From a checkpoint of a small masked image model.
Model: 2.97M parameters, 48-pixel images, encoder arch vit, encoder norm layernorm, encoder activation star_relu, encoder width 192, decoder width 128, decoder layers 4.
Training: muon at rate 0.0017, 10800 steps.
Data: trained on numbers of one to four digits printed on busy colour backdrops, 147500 training examples, 28.1 epochs.
Rows from block 1 of the decoder, named by matrix and row number. Rows with one number belong to one attention dimension. Each number is 128 + 32 x the weight over its row's rms, rounded and kept within 0 to 255. All counts start at 0. Numbers have three digits each.
# q: attention query (decoder.1.attn.q.weight, 128x128), inputs 0-63
# k: attention key (decoder.1.attn.k.weight, 128x128), inputs 0-63
q.98:164186163101061091088128126111081150110123110147101083132154135133147070156094132118130077141173139158200197148104123142107153168143123056152117125153143114140091152165122092127091113161131133
k.98:151152102124135118093126066105152114112088117171060138103126100157158158102113118148123117112124133170189189176151172138145097116163193143065121172115101123143155091158118093074088118147123146
q.99:036140092143152102104121110129096132116151091140147133091149145123122073140101111128142085128190150155129167185133140129173078204122124155157079123125051157147077130131101113097114145124041113
k.99:080052114143136106076104124125100143121106156113102126144115090173144097157118060148163161186137137153200190114118122130134176137152149101233121128135062138126145125105109082140150175104152088
q.100:161130104160102133157168148089133151115126081116155129117074066182142104118139112155142121115153202140167083126130113128139124112136117185067152130133093141090135118149101094149130136066162161
k.100:145094135074117147175143163111145195147109158133146119132124084177163122074123157160103085073140166142153099121176128126122149141092149152139129164106107133095133071125185151090143135123129139
q.101:209154087148142114142158057144196125126118123140155197123145160165139143169140134098106060120086209173135119120119127162141136134123104113117115098112152140118112110157073142147129151128168133
k.101:236130081109134112144172109128109188098132107129171126170139118118091100156130125106158152100123162190132133073137129143110169161115113148133132149114126166116155092129119153126130141123148116
q.102:091088155160155139176169139171146118198157092106190115103121123164092098151185099072139116170177117104101133133111116132094128175081092139134077124159106114099068143171130165165159137095100150
k.102:134075142174121117131126148143151138133076131110084098090047147193137164113111062078120075125090120022090090094123176154128194144142177116054120126138142101165187118188146134099132149101150155
q.103:021067138133069127112177133117146114093095136101143167159147137171130161153143095112154134135088149124136177173174096137070150102139032183088144148116157121163154080143171089144155141148155136
k.103:008131151119117087093151110152177080134126132095097131138127143100112134160153165137149179182159151115141167173161113084140146150143126121108149159126121123148198099183117110112125135077138151
q.104:062121182194105097151061163098111093116131198132163127080156166098193171036156154100132115137144067116140162110174117125167117152145132173113099134209076101155176147103116125207134080146101108
k.104:029166165208112121102108098107158154150133171171188108115130129059136086098126080107176082129165087101117150176094129121207162122134079149140100096141067115086140156140084151073131078124100123
q.105:170176123097102153144146069145103096167182132112122111141054154136123101132116111108146128136137114167184157139153080101155105145120129154158118144141097145104088126171096132157165102101109172
k.105:197195116116059132151104122116078107169119178117111118100148125173143104111105108118147094195143116111199100111107055132127154175157113110213155162126107127117095159141130103164138103116137155
q.106:255194113124144130148118118119133126124154132144095110107151140166206093089121120132102099099128160202143112086091127130112166137155152108122111112131126120123143078161166093140136147165122130
k.106:255149074139136119147151103095081126122139145109145140089119130132131094124115150133146106125113149219100113081073110130101130115150128174081133124153134125142126154149121141111136111137118139
q.107:131050118128093158093150188172150089109166094154133110176127163163137158145173138141161117103138122162074081071153096136175160134136090123087124137186079180093118132114144101096099135117122102
k.107:124094049193098165116172182197143137129191111154132172135121134145104134171146121133171137107062115118089093069115105109146131169137191063143146096042148116136123141128109078110074103057109150
q.108:168037135141096154104122136085157120142154150128105122124112119115136128187124094109092162121078216102095104090102131148188119142097182134167113167144112144083118118089204136122130184131134153
k.108:129098131110202131119164128184139155134144177115127125105083167149174099114153159163117135110092221138079141086146130121158143148105181136052128098113114127202109095166182113085152092176085159
q.109:111154096128121135135141108132123199133176103137091110129139169159164150106150121186199137161146004094142138100096134111114086118128110111077114155126175098102089169139136186119150120184199137
k.109:142132104122105099134156137120138132129150146120075079128151157119097120146106105167172184140109027124106101136083191153089110144116072122132153120142191114041128138149158158149134143129130115
q.110:072111073092144101084118118146074148112144099076155147107105094148136083126093116114187144096173225148162152114137106102130124147114124120128131193126164179129127107127108138070136139124138105
k.110:075070037073089065107125105106067130158133189114097143121093126110111077136112155139182148148153213153185104168138151171111138136119103088146141121114169139101145158131116156140168140105162147
q.111:213155186145106094105098091122141128142148099131103131150083085151136165166144127157112098117152009161157183179162134110140141102090110156098131105155109110073084111109110141157124148066125048
k.111:213183217173116107122160108125116111132131106115082151070078103150129179144186129114122113085092013119187133115168142170150177125164136124120123094114154154099121114136116088108138151136114171
q.112:177066057086106070052089144139081082139170084168098179138106071097134085127144104153121138114128133199177102113176127172132131129169117122118144121118143119097161146173136125153119073112143077
k.112:163079092133145137130089116175109161084150150159125195072108050102140078141195201093160181111157104166165136129181120168131127153126167093116155086087094169111147130086120122100172101142087109
q.113:088072153174154181122162091149091102174159121110159092187100160065056168087093075131110157129106088124140143142162111065144141116136092058100177106147160140141114205109129133115150085155178120
k.113:113143129134122108167160123077175051130109177154111162155134137036107137156148120179141087127103125121169155099164107117159153085129097142094147133150162203097122160150130107091103170074073074
q.114:134183196135148144088143098110141110080083158093127131130156122134113083140061148165151172132124092087109140142117157206113172149114158097142179124164162130128140093118063097115132056175200154
k.114:133124097147114149139162094116127091071096189153147124158116089129170055062080120094130204107124124120144139121076135119155148111077126171092188132210145099115110140130103120129104113122156111
q.115:109062110186156108151119139163140106119145182122131090145090134094106120123111179152166152140133103088072070039121111156129140185089136078139179162116150091104167081140174109118093121120135122
k.115:094135147117147091178141136158165130106157196119132115182066148123082055159116148144120165095093146083160145055146172096131142143067153096080175163131145076126107134162127117121087095148129085
q.116:108109181174080076112115071088135068133140093149107104100077159124124110122118166153105089152102117077189146142141160208133174150162170135125176155142124122109088129120172098165171110135137206
k.116:118119147159161166136156062073187112131066104114131132130168147083134117087133169143135162097161102116160131161158125116162161152142125120098114126186086080141127061153081108077191098198109145
q.117:173137128107074139135145108146104094067072179099150113109091134145070163082159048108088171138086116180175123123103122124159145057154129116101084117207086090166165191174134133105123123110119152
k.117:132116148184097203173028143128121112124093104132151094154120095137072169167157166131101096166137096158105141101122178130173081111133134153100115102146175101114100159150118119144127128187144097